Weights of a small segmentation model: batches of 128, held-out accuracy 98%.
Rows from block 3 of the decoder of a small segmentation model, named by matrix and row number. Rows with one number belong to one channel. Each number is 200 + 40 x the weight over its row's rms, rounded and kept within 0 to 999. All counts start at 0.
After each channel's rows are labels from the 100 images, of 14976, where the channel reaches its highest value: "responds to" is what is common among them. Only what is clearly more common there than usual is listed. The data: flat shapes of many kinds, plain or patterned, on busy backdrops.
# convs0: first 3x3 conv (decoder.decb.0.1.convs.0.weight, 128x128x3x3, standardized in use, each kernel summed), inputs 0-127
# convs1: second 3x3 conv (decoder.decb.0.1.convs.1.weight, 128x128x3x3, standardized in use, transposed, each kernel summed), outputs 0-127

convs0.121,167,171,166,191,176,172,134,199,150,146,175,115,218,170,254,171,260,230,237,126,165,193,171,205,119,264,217,202,206,194,163,192,222,231,215,175,168,266,145,157,158,242,250,142,223,227,262,250,162,226,237,237,148,189,179,189,220,187,201,284,192,208,137,208,211,210,204,215,174,196,267,261,159,207,180,236,198,175,216,182,179,192,247,289,181,283,165,196,230,174,131,237,144,216,148,229,211,234,227,232,190,219,242,241,187,257,210,128,233,133,225,191,207,176,253,191,252,132,205,129,219,193,281,273,160,212,212,151
convs1.121,225,188,194,156,183,158,244,153,169,181,205,211,164,202,136,149,237,189,231,268,268,132,192,159,243,203,158,250,175,224,189,256,221,119,241,235,264,234,177,238,147,123,155,222,228,166,184,280,232,144,202,175,206,154,232,197,221,269,221,169,152,179,249,245,122,240,182,199,224,151,188,195,157,231,201,237,186,193,238,222,151,225,243,196,173,240,170,200,178,159,258,163,178,199,266,208,153,193,227,149,201,224,187,256,226,180,208,207,182,344,189,159,212,237,107,173,209,175,241,237,228,192,164,115,166,209,150,187
responds to: gear; ring

convs0.122,177,161,215,183,140,172,214,184,229,249,182,240,190,193,225,202,163,240,249,194,121,205,127,200,161,190,175,194,246,150,151,257,201,210,217,204,198,204,148,172,185,273,235,148,206,188,222,185,143,206,252,268,223,213,148,192,159,253,191,208,127,191,189,207,160,279,217,257,128,177,148,197,192,199,177,207,156,207,196,160,208,207,132,191,217,305,172,199,243,186,258,212,209,192,210,216,200,121,224,148,278,187,223,132,183,195,132,156,222,220,159,177,191,231,247,219,230,153,219,255,216,250,278,350,207,167,222,250
convs1.122,159,226,280,264,225,265,219,157,210,175,244,254,155,148,222,211,165,189,84,124,201,203,212,204,205,186,239,186,182,218,234,170,171,222,259,215,163,202,230,148,154,224,192,232,186,186,210,254,251,176,211,170,260,163,223,224,246,254,194,265,164,297,172,166,248,214,162,194,206,139,249,258,174,139,221,217,260,158,167,166,192,176,216,253,215,151,252,213,149,204,187,243,115,216,220,214,223,186,253,158,161,267,212,227,148,183,160,196,212,198,205,241,125,252,195,118,119,229,176,211,248,223,199,171,231,155,247,215
responds to: flower; largest shape: flower

convs0.39,190,125,113,178,196,173,168,111,160,202,171,145,225,197,256,199,197,239,244,186,210,155,207,197,139,155,195,234,183,236,223,211,227,175,214,176,234,193,185,205,213,304,195,213,186,165,229,244,216,236,250,221,181,238,149,252,217,214,164,202,302,212,235,250,202,204,198,211,202,169,270,262,171,178,138,169,191,137,166,212,187,249,242,174,290,235,145,188,184,228,178,261,193,184,159,235,210,151,273,240,243,234,220,204,195,248,162,196,223,160,143,158,119,139,238,180,181,158,178,210,100,231,208,231,217,210,286,130
convs1.39,190,173,102,176,178,194,222,181,212,267,202,208,209,260,182,257,183,189,216,240,203,145,229,211,197,208,195,223,172,197,225,148,164,213,229,264,205,144,209,210,141,205,221,153,212,182,208,237,222,80,280,164,228,121,212,160,155,208,200,132,220,130,197,183,209,200,213,144,170,247,183,210,237,234,223,149,218,205,229,216,206,237,250,165,217,192,125,221,179,205,294,137,144,159,254,167,141,227,161,217,238,237,203,214,266,266,244,163,250,165,173,163,129,240,153,186,249,123,209,158,125,179,210,162,216,256,150,237
responds to: circle; largest shape: circle

convs0.14,170,182,182,159,168,193,193,115,124,161,162,165,153,174,184,175,183,237,167,206,266,250,191,173,219,163,172,140,208,247,189,158,269,185,265,142,186,174,225,223,236,213,229,272,141,257,167,217,264,208,183,178,213,220,177,261,158,215,171,227,247,255,226,247,216,164,216,143,226,264,231,146,201,181,124,223,243,172,164,199,205,200,156,145,167,253,187,205,210,175,215,205,247,198,227,205,206,174,184,248,191,183,211,264,184,193,190,160,198,224,307,217,207,205,142,366,142,183,233,172,268,256,206,178,184,203,159,171
convs1.14,153,174,141,240,170,212,193,205,231,205,228,194,215,197,176,231,257,210,228,245,228,187,161,230,179,150,150,183,219,191,197,263,164,181,227,216,232,243,196,188,156,247,147,144,206,211,188,187,127,200,197,216,152,192,211,160,187,267,117,230,124,165,169,200,159,236,220,254,152,159,155,149,149,139,259,233,164,179,193,197,266,225,147,132,211,261,178,231,110,181,165,251,189,148,275,180,176,201,166,211,288,187,110,233,179,94,191,197,231,247,164,164,218,215,230,176,204,175,211,184,228,76,232,208,192,212,182,151
responds to: count: one; gear; largest shape: gear

convs0.95,190,257,205,189,196,227,159,159,220,222,207,145,232,165,226,105,271,267,278,218,175,254,225,205,176,184,184,187,191,232,203,223,256,200,164,164,157,186,221,245,289,258,174,212,187,261,185,188,220,192,180,178,196,186,224,164,96,222,206,237,214,160,190,220,166,225,219,126,202,266,120,236,206,135,127,208,234,164,168,216,182,245,186,242,286,211,183,223,205,164,176,168,214,186,193,233,235,134,216,188,159,224,209,201,156,185,209,204,182,186,254,131,300,133,189,274,246,198,167,249,189,217,209,144,97,236,148,202
convs1.95,237,154,189,222,168,197,155,143,207,177,147,249,240,199,154,225,137,173,281,250,221,186,171,209,289,201,239,273,205,312,171,226,179,97,203,218,248,218,183,208,221,212,206,223,184,175,217,235,188,155,239,192,195,237,173,205,127,224,196,210,181,237,203,178,148,228,220,209,155,239,169,184,268,191,212,197,218,222,192,117,276,193,256,208,159,175,208,235,165,278,219,134,161,173,249,181,197,253,281,171,264,225,157,208,227,205,204,214,254,290,173,202,219,236,257,141,211,180,228,243,84,222,218,209,219,213,230,201
responds to: crescent; largest shape: crescent

convs0.8,162,193,194,158,199,192,204,229,139,187,227,210,177,175,182,218,136,175,223,214,183,144,148,229,250,173,233,184,194,198,228,220,239,201,233,155,209,121,217,179,233,153,235,194,209,280,140,161,248,172,198,227,154,212,233,172,80,169,217,279,230,212,177,251,206,178,187,174,231,213,244,173,184,236,212,134,206,241,128,214,120,171,234,275,168,168,218,175,238,224,230,178,253,220,160,246,187,190,363,167,131,201,241,122,197,164,178,184,165,254,227,177,242,234,135,216,247,236,171,267,219,177,195,195,223,234,215,240
convs1.8,175,198,183,180,233,165,201,217,197,172,192,181,228,144,269,197,274,254,184,183,154,244,204,235,261,218,157,181,271,217,239,196,232,188,201,234,234,187,151,186,254,203,188,138,154,256,232,214,179,226,185,120,213,187,160,246,288,155,239,170,202,189,235,124,261,192,142,188,216,203,217,226,170,113,166,307,240,91,161,183,254,219,253,117,249,184,176,159,164,229,211,243,204,220,121,140,222,198,191,183,229,172,141,215,204,163,222,209,163,236,222,144,204,207,229,184,150,181,164,172,143,238,208,163,126,201,138,196
responds to: gear; largest shape: gear; count: one

convs0.50,193,196,162,238,201,269,265,187,126,199,214,197,135,197,130,195,229,163,234,168,197,240,175,126,276,218,202,213,177,192,207,213,217,193,215,185,179,186,230,234,206,248,229,200,241,205,240,206,224,189,263,193,273,101,188,174,209,258,171,187,215,160,183,215,139,241,221,176,158,160,200,265,268,227,154,146,148,172,254,119,193,200,219,197,249,227,233,167,183,221,142,175,232,238,215,191,166,248,107,225,183,252,136,197,207,240,239,191,267,183,209,217,267,231,141,163,293,195,192,193,126,116,236,222,175,160,118,222
convs1.50,238,197,273,131,210,136,154,255,206,153,178,195,206,221,229,215,164,211,264,311,147,223,252,253,155,152,215,162,277,212,199,125,257,200,175,211,209,170,204,129,237,210,242,165,276,186,264,221,239,279,158,127,195,271,118,226,157,191,151,213,216,212,190,239,202,202,191,258,243,207,198,185,175,206,151,210,179,197,162,216,230,199,223,232,168,202,198,211,248,184,209,178,206,123,276,212,254,177,220,181,270,143,256,237,218,141,223,194,175,122,185,197,183,234,152,234,174,190,211,202,163,223,145,231,218,278,198,171
responds to: count: one

convs0.21,187,213,172,132,158,207,267,218,190,210,210,173,202,253,187,298,218,248,194,145,197,172,180,161,254,180,190,203,139,199,214,225,163,243,255,248,220,217,153,196,230,255,235,229,219,225,267,167,194,217,212,214,240,196,213,271,77,172,195,155,179,180,166,206,262,224,192,111,200,169,157,225,159,206,190,71,210,173,147,184,162,181,215,222,177,160,176,137,237,146,244,217,213,245,192,182,219,230,201,202,223,160,224,254,179,233,179,115,264,233,227,178,222,238,185,198,202,161,202,110,236,198,165,152,224,233,300,260
convs1.21,176,163,150,269,195,201,203,193,147,128,189,239,135,79,202,172,225,169,202,217,160,217,212,164,159,270,153,144,216,201,193,167,169,188,180,128,210,120,202,200,222,223,219,158,183,190,169,219,174,169,221,166,236,177,231,208,262,118,197,157,230,235,272,196,107,196,171,202,188,208,185,239,276,186,215,234,277,229,273,170,215,236,164,259,223,204,234,237,182,187,182,208,156,148,251,224,194,128,170,224,206,164,190,160,182,176,195,256,149,243,219,202,184,113,198,125,146,161,237,210,233,140,221,169,184,170,145,124
responds to: count: one; gear; largest shape: gear; largest shape: cross

convs0.82,172,185,130,176,181,221,207,127,170,251,231,249,212,178,174,163,158,209,170,184,221,160,237,195,270,242,210,165,310,196,195,209,265,190,226,180,202,167,159,141,208,165,198,163,233,249,246,238,250,216,192,235,195,197,177,246,141,252,194,172,207,236,156,225,251,187,258,159,185,240,216,208,336,189,198,270,215,177,201,203,217,134,181,204,148,236,183,275,217,192,125,215,205,209,215,163,173,103,123,255,128,178,146,207,252,238,150,237,188,157,207,173,195,225,133,168,189,235,158,254,189,135,218,201,227,244,183,241
convs1.82,219,179,243,162,176,191,211,214,239,195,164,207,155,218,239,168,262,174,290,246,154,273,202,188,182,232,189,239,184,260,198,190,299,254,210,187,227,248,174,213,235,253,220,250,175,125,210,223,265,233,221,228,170,210,180,179,213,283,138,272,120,172,159,187,246,230,146,278,136,154,262,202,180,220,143,204,222,161,165,197,250,165,207,160,224,237,208,152,202,251,185,163,127,163,231,202,191,195,197,192,145,210,146,194,174,137,191,211,195,264,140,261,235,278,241,169,258,193,245,192,207,241,177,238,148,199,163,242
responds to: crescent; count: one; largest shape: crescent

convs0.3,230,202,161,247,178,212,263,263,190,258,210,116,185,232,282,213,225,173,216,168,232,197,173,176,199,212,228,205,152,287,194,211,219,244,138,249,121,161,156,220,213,141,257,191,150,220,260,218,301,153,154,188,211,151,122,138,211,206,187,263,167,137,177,195,206,156,196,180,172,171,228,222,198,229,145,222,243,206,180,132,185,195,275,173,196,231,170,184,244,132,243,274,158,222,207,251,194,178,128,167,183,169,221,198,212,185,121,182,156,223,202,191,281,240,142,212,234,183,222,173,182,189,258,262,216,180,239,236
convs1.3,239,224,181,134,217,200,185,145,211,212,198,223,144,126,171,178,230,145,212,261,209,181,186,152,230,193,177,198,230,186,228,239,179,146,227,191,207,297,315,213,207,195,159,216,219,214,110,181,77,192,201,229,185,190,259,183,160,160,197,154,200,167,200,236,193,167,222,153,195,192,221,210,185,177,227,180,128,117,176,198,96,183,214,194,200,212,285,235,230,207,221,168,154,198,209,240,238,224,246,141,183,223,209,305,207,268,161,196,253,241,288,200,251,173,235,139,185,183,255,188,144,179,221,167,216,237,195,181
responds to: count: five; hexagon; pentagon

convs0.109,200,177,152,180,133,164,235,213,211,199,240,187,222,166,244,170,293,271,226,189,186,160,168,221,140,180,246,241,222,178,188,152,237,252,199,201,165,187,203,216,227,170,187,194,207,223,193,170,197,221,198,258,164,212,212,231,202,195,172,215,211,130,137,219,174,241,211,227,138,195,222,295,170,225,145,193,177,160,294,165,218,158,219,187,238,267,221,226,254,125,177,223,152,257,194,221,165,169,222,121,233,163,240,181,155,270,94,230,217,138,208,210,196,163,140,211,259,153,273,215,154,156,257,254,130,182,253,258
convs1.109,183,223,239,206,288,274,227,180,205,200,228,226,173,270,200,216,160,124,191,201,241,150,195,235,243,191,160,250,245,181,195,197,180,197,183,192,240,246,195,189,178,142,180,213,200,224,267,216,177,151,250,238,214,184,163,81,172,206,206,225,205,205,225,241,121,154,171,192,150,217,177,55,191,175,189,200,156,236,198,209,144,224,170,243,214,227,143,134,164,212,178,250,173,240,147,275,247,220,121,260,238,187,208,259,202,179,239,187,252,268,179,169,196,183,234,209,194,286,232,259,273,167,170,181,198,221,207,194
responds to: ring; largest shape: ring

convs0.30,171,153,202,184,177,104,190,229,189,193,208,194,163,146,239,123,234,158,206,188,266,230,188,192,204,251,239,209,257,234,208,263,164,185,204,212,134,201,240,195,216,180,200,241,215,260,232,246,215,288,226,249,221,154,139,232,189,234,259,133,219,246,167,224,188,252,232,152,218,224,148,205,164,241,200,247,178,235,162,146,210,143,255,131,221,222,255,193,212,185,171,156,163,200,175,172,157,82,183,171,195,113,197,257,177,206,199,201,221,224,221,182,169,171,252,252,213,217,276,127,241,193,215,242,178,231,181,88
convs1.30,206,160,174,268,232,235,267,167,180,257,182,149,264,201,177,193,208,156,86,169,200,218,141,219,113,195,288,237,218,166,168,163,220,167,254,229,227,258,143,153,148,244,189,194,208,148,195,205,222,156,195,210,210,159,181,215,189,196,173,194,148,170,161,248,202,206,183,197,202,239,223,200,190,177,219,146,210,179,229,147,139,187,207,187,209,214,107,239,218,180,234,302,125,230,161,194,209,279,111,165,211,145,144,143,175,232,137,241,198,210,182,206,202,169,209,138,167,235,136,239,167,171,190,167,261,140,222,218
responds to: flower; largest shape: flower

convs0.92,134,189,166,205,87,201,214,151,178,182,273,197,181,206,203,176,177,146,170,167,285,185,159,172,198,224,241,199,183,263,231,185,253,209,205,237,218,242,197,147,151,175,202,239,276,226,218,225,152,222,196,207,239,143,135,209,186,213,134,190,177,257,214,213,192,178,239,296,219,156,143,187,268,199,192,201,172,88,188,128,210,193,226,230,229,270,225,175,194,150,193,219,216,163,263,208,232,133,154,213,157,203,223,222,230,200,210,255,180,240,240,287,174,136,177,150,232,152,286,223,220,172,230,209,177,269,212,164
convs1.92,258,190,247,210,254,136,247,179,184,155,112,155,214,250,175,148,183,226,213,238,219,209,233,203,124,213,246,260,171,185,107,279,207,249,200,211,196,195,218,176,190,187,188,169,161,244,234,247,206,204,254,236,184,238,163,234,204,167,265,145,236,151,223,184,183,147,136,188,165,186,245,222,180,211,256,224,160,267,172,284,275,231,203,100,223,81,226,204,174,193,193,167,216,234,150,237,176,180,217,219,229,234,155,198,212,281,141,197,241,210,185,197,242,235,207,211,170,192,134,220,261,266,215,200,214,151,202,210
responds to: count: one; largest shape: heart

convs0.90,223,176,185,146,148,191,189,207,183,224,171,144,99,184,146,230,136,289,256,223,177,211,204,197,212,217,214,243,238,212,242,177,216,255,232,197,180,166,163,107,203,181,270,226,206,241,165,277,198,205,195,208,126,152,120,177,129,188,165,189,135,280,253,199,208,215,170,206,229,129,230,206,116,211,175,196,219,238,170,206,193,178,259,171,224,194,275,272,196,165,185,225,137,231,262,245,197,238,155,82,241,256,266,211,156,166,194,179,211,210,213,245,198,198,242,184,247,222,225,172,235,186,210,186,182,237,211,210
convs1.90,182,209,210,200,210,237,179,135,209,218,228,139,256,231,245,255,161,111,197,187,230,229,143,147,225,276,223,302,219,243,151,234,224,228,171,180,190,243,160,206,214,293,225,257,231,238,231,190,199,183,221,220,244,212,213,169,232,181,217,228,190,62,206,195,224,182,252,192,203,197,107,225,153,184,201,190,145,228,259,204,231,188,176,141,195,267,158,183,181,211,230,219,291,213,170,193,212,142,189,183,178,125,192,121,196,226,201,278,206,220,281,207,220,155,221,265,177,171,206,207,219,229,192,243,241,241,193,268
responds to: count: one; rhombus

convs0.42,126,162,185,170,220,147,155,207,205,163,211,165,172,236,227,140,175,169,273,193,169,192,265,198,193,206,233,193,296,205,171,218,186,262,180,219,209,218,193,232,155,202,133,179,246,237,186,247,205,201,211,173,152,180,224,225,217,147,248,130,169,172,185,209,132,188,175,239,184,200,217,222,183,159,210,195,220,188,259,185,179,225,249,216,198,193,200,177,205,117,261,182,204,254,207,209,166,182,371,157,152,242,251,251,183,206,140,187,223,283,189,231,303,189,205,289,204,132,178,239,149,159,159,159,176,195,209,240
convs1.42,230,169,185,222,220,185,217,212,200,165,186,193,202,139,256,175,227,210,224,187,223,225,199,174,138,225,188,299,108,161,145,212,249,230,191,238,205,165,181,231,210,181,224,256,155,128,164,163,208,175,171,152,219,156,184,177,184,190,126,217,174,228,236,133,198,156,176,260,292,189,268,177,171,151,218,154,151,190,188,231,150,178,221,96,205,210,196,193,176,195,139,230,194,159,120,151,166,222,74,201,196,215,185,176,208,170,217,177,148,138,182,214,246,169,234,151,319,169,170,138,221,154,243,200,189,189,159,198
responds to: gear; largest shape: gear; count: one

convs0.9,219,210,208,218,223,215,176,152,162,200,128,147,169,222,186,214,193,268,203,161,86,177,120,156,228,223,152,224,225,227,236,168,200,258,207,187,167,189,152,224,204,219,180,214,195,197,241,216,167,217,230,204,268,156,156,221,152,143,213,151,202,202,249,210,198,216,193,218,179,180,207,133,270,196,119,176,221,176,288,244,188,259,210,152,208,210,133,233,211,202,216,233,210,240,215,235,290,225,205,162,191,245,204,160,192,204,173,245,272,203,211,207,210,231,32,182,222,206,181,201,194,284,245,211,185,119,172,278
convs1.9,107,222,200,218,121,222,194,178,216,240,211,192,178,191,174,205,187,214,206,248,205,185,186,155,172,203,212,157,219,171,256,144,190,178,241,233,177,191,222,168,184,171,191,228,183,265,183,154,138,199,205,212,200,269,224,209,186,266,182,188,170,238,145,187,213,219,252,190,198,206,180,193,163,199,234,245,201,264,204,196,151,81,212,240,210,247,217,226,225,209,129,106,153,135,153,223,132,209,233,248,194,254,204,211,182,205,217,223,212,177,182,237,182,192,220,192,254,206,274,121,263,77,171,231,189,341,267,159
responds to: triangle; largest shape: triangle

convs0.91,263,181,298,151,224,208,210,219,211,160,231,198,209,272,240,212,209,142,229,168,199,132,212,172,160,226,216,182,108,138,155,195,208,243,201,252,225,119,187,168,187,218,212,134,241,186,224,179,167,268,235,197,179,196,190,139,265,194,178,224,139,159,163,226,182,248,212,229,202,175,139,343,198,208,182,169,198,187,254,159,189,202,205,187,274,208,198,201,242,249,160,202,201,223,236,220,185,192,165,144,187,139,198,226,205,194,126,171,189,196,196,130,162,251,123,238,257,222,235,234,224,159,215,252,240,125,264,242
convs1.91,213,241,101,209,231,213,194,140,222,202,217,187,196,226,203,255,175,171,220,196,198,203,206,261,295,179,162,217,201,201,213,259,161,198,183,166,129,220,226,194,234,182,131,186,177,136,107,147,142,222,86,156,213,258,201,187,214,211,163,138,194,186,188,191,197,228,216,165,185,163,136,194,161,197,210,167,192,126,144,194,258,113,190,209,139,246,192,199,250,154,247,201,182,206,155,159,242,189,288,185,161,221,140,209,270,168,223,206,221,192,191,184,229,158,186,222,101,214,242,152,97,185,240,200,194,238,237,215
responds to: frame; ring; largest shape: ring

convs0.102,181,224,165,189,118,137,164,254,183,227,205,182,219,224,217,180,174,202,192,216,122,246,188,234,155,235,206,197,259,216,243,162,176,230,166,201,266,208,178,167,306,220,171,190,212,249,113,184,199,188,225,193,243,238,188,150,174,278,194,166,192,189,222,194,199,190,188,168,183,176,175,175,152,202,125,226,248,193,130,134,187,229,218,298,191,167,155,217,178,148,258,231,184,179,160,229,179,180,299,166,314,238,180,219,199,244,159,242,206,245,219,291,282,206,197,225,209,158,195,102,209,234,146,211,196,154,207,214
convs1.102,212,95,186,234,257,269,216,206,242,194,170,174,191,172,227,155,261,208,276,165,243,200,150,170,179,210,154,217,112,156,102,167,186,189,228,209,237,267,231,240,150,203,298,225,144,146,177,168,265,185,208,217,181,200,249,189,165,131,100,235,144,165,210,199,162,193,188,291,173,204,237,163,225,192,197,168,222,213,236,227,209,200,215,147,157,179,169,191,184,229,146,199,237,194,165,205,186,272,223,195,176,169,185,162,216,224,228,132,162,200,150,241,230,212,222,206,200,251,161,182,162,217,226,235,245,143,181,303
responds to: crescent; largest shape: crescent

convs0.98,157,180,168,176,224,201,182,204,80,202,138,270,152,167,192,153,204,185,196,177,143,253,227,195,172,260,189,249,209,157,172,185,234,194,171,214,255,225,204,192,179,140,238,241,162,220,265,218,203,213,284,203,164,223,197,345,144,174,226,149,287,179,232,218,207,216,176,163,154,226,190,241,139,211,218,203,263,190,163,232,186,149,243,226,212,198,241,193,230,197,247,170,216,202,226,241,189,120,224,179,259,230,225,203,188,253,210,216,164,206,197,236,188,237,130,195,152,51,179,153,226,176,199,213,245,217,179,184
convs1.98,240,255,236,164,208,131,227,181,179,269,284,209,158,195,182,222,217,173,102,272,215,205,179,233,227,166,235,192,297,227,261,257,201,126,206,211,226,196,163,205,250,180,210,225,258,180,246,249,193,182,221,220,216,215,199,133,252,280,191,256,226,273,206,196,196,212,246,176,176,122,225,172,267,213,182,207,209,204,197,226,267,289,242,178,203,117,175,188,136,186,146,183,106,210,201,167,226,165,110,244,216,165,201,106,189,203,246,186,203,251,183,225,155,208,193,218,239,186,225,200,211,168,204,177,142,209,190,191
responds to: ring; largest shape: ring

convs0.37,255,187,235,196,145,111,213,148,174,209,151,160,217,179,242,185,201,234,237,200,183,224,245,122,145,230,224,195,203,234,122,271,166,261,164,237,145,169,201,224,154,240,240,223,199,228,147,232,248,216,197,256,164,204,203,168,167,186,194,238,214,227,228,218,181,218,183,161,210,212,125,249,209,182,203,294,162,208,254,175,175,167,270,208,237,181,193,219,262,212,179,193,174,187,217,279,182,123,298,181,210,255,241,188,202,189,187,211,153,174,129,226,253,170,97,229,210,145,235,206,207,190,177,204,166,81,262,202
convs1.37,194,234,194,227,190,236,253,199,246,181,256,247,183,229,179,204,124,157,216,174,264,186,259,213,215,241,265,198,238,261,168,154,229,277,191,253,215,253,180,165,274,214,191,139,240,157,303,223,221,183,220,150,249,221,223,175,178,217,240,252,186,268,275,219,169,195,126,159,167,159,194,109,238,201,191,197,144,239,205,276,199,274,242,206,241,224,180,179,160,247,187,189,218,231,201,155,233,210,146,205,204,190,205,173,211,194,239,233,277,300,197,152,196,251,165,191,214,188,275,198,200,190,241,197,121,222,200,145
responds to: ring; largest shape: ring

convs0.81,211,227,157,164,205,186,157,193,152,218,214,176,197,240,193,188,205,213,215,212,224,273,173,211,239,243,251,211,228,234,139,173,135,248,137,178,226,215,182,268,191,205,218,152,200,288,180,168,273,210,223,223,175,218,152,323,193,176,257,236,216,168,111,178,129,186,231,160,180,241,172,178,180,198,187,177,212,160,243,201,185,205,164,240,159,195,239,220,209,173,181,162,273,216,192,279,182,137,263,180,230,225,207,188,228,171,166,221,149,210,213,173,267,250,137,131,191,43,220,246,227,244,158,195,225,148,208,190
convs1.81,165,194,239,193,234,200,183,181,216,210,210,193,271,166,189,245,218,107,223,185,148,176,152,171,205,175,212,177,290,247,227,253,204,177,223,257,175,225,189,220,189,181,193,164,166,262,223,251,163,160,220,195,212,199,146,118,274,284,212,166,173,141,224,265,254,135,171,195,207,157,211,278,209,116,166,125,197,190,158,171,264,229,162,189,157,159,192,150,187,264,148,212,223,180,198,140,209,206,112,283,175,198,192,139,208,199,199,177,190,212,176,220,104,244,189,189,182,283,162,122,203,157,203,206,175,222,236,205
responds to: frame; largest shape: frame; count: one

convs0.77,132,195,126,193,158,216,129,104,126,169,162,170,152,131,178,167,236,211,170,191,169,192,195,224,207,193,186,203,241,238,272,221,236,239,265,212,142,137,238,136,203,191,234,227,170,302,240,287,239,230,243,255,231,176,237,138,229,252,201,254,261,235,231,281,205,204,181,262,202,198,174,146,217,195,199,176,164,206,181,220,237,200,226,140,209,221,151,184,189,190,236,254,204,153,189,219,218,190,185,235,173,172,221,231,226,196,229,204,242,255,258,214,192,178,103,207,195,208,142,135,104,194,188,213,200,222,184,143
convs1.77,273,207,305,198,205,171,261,208,296,144,186,187,242,206,228,206,211,243,162,261,198,253,203,185,301,205,200,225,193,156,192,253,226,178,149,133,234,200,229,268,195,176,233,211,298,206,111,179,143,196,171,163,217,224,256,249,225,227,198,173,166,150,172,170,178,192,181,184,213,293,242,188,178,170,257,184,226,238,164,209,163,201,219,125,167,237,129,250,198,222,159,141,244,227,213,161,188,193,192,178,203,176,256,174,226,190,163,192,165,249,166,188,203,220,232,258,220,215,245,145,299,182,277,209,179,230,175,213
responds to: count: one

convs0.32,217,195,172,233,246,206,174,204,180,210,161,250,216,165,148,187,213,243,177,244,241,246,191,170,268,201,235,234,197,200,185,224,158,199,217,199,236,97,261,212,155,169,129,137,247,235,221,202,130,215,236,189,185,239,208,176,189,167,249,174,282,131,59,205,143,212,225,166,183,280,178,201,180,222,212,181,194,129,189,241,244,152,202,112,203,236,227,204,194,108,205,189,272,254,195,232,193,217,193,178,246,227,223,226,207,211,123,248,160,196,236,223,293,174,219,167,174,180,174,246,174,215,230,223,198,110,227,185
convs1.32,211,167,200,185,185,158,184,153,177,133,187,139,244,158,186,200,190,157,236,189,191,226,150,251,273,165,207,188,231,214,173,198,205,170,164,220,141,215,136,187,235,240,208,217,175,196,163,280,199,203,198,226,179,216,138,141,254,267,256,222,128,225,227,192,267,193,158,232,191,111,198,245,155,155,200,223,232,133,120,148,194,217,196,268,188,235,225,197,145,234,162,218,182,219,242,144,232,153,210,178,216,204,187,198,275,232,186,106,227,305,202,145,154,232,203,143,172,272,240,169,215,195,174,301,175,255,190,198
responds to: frame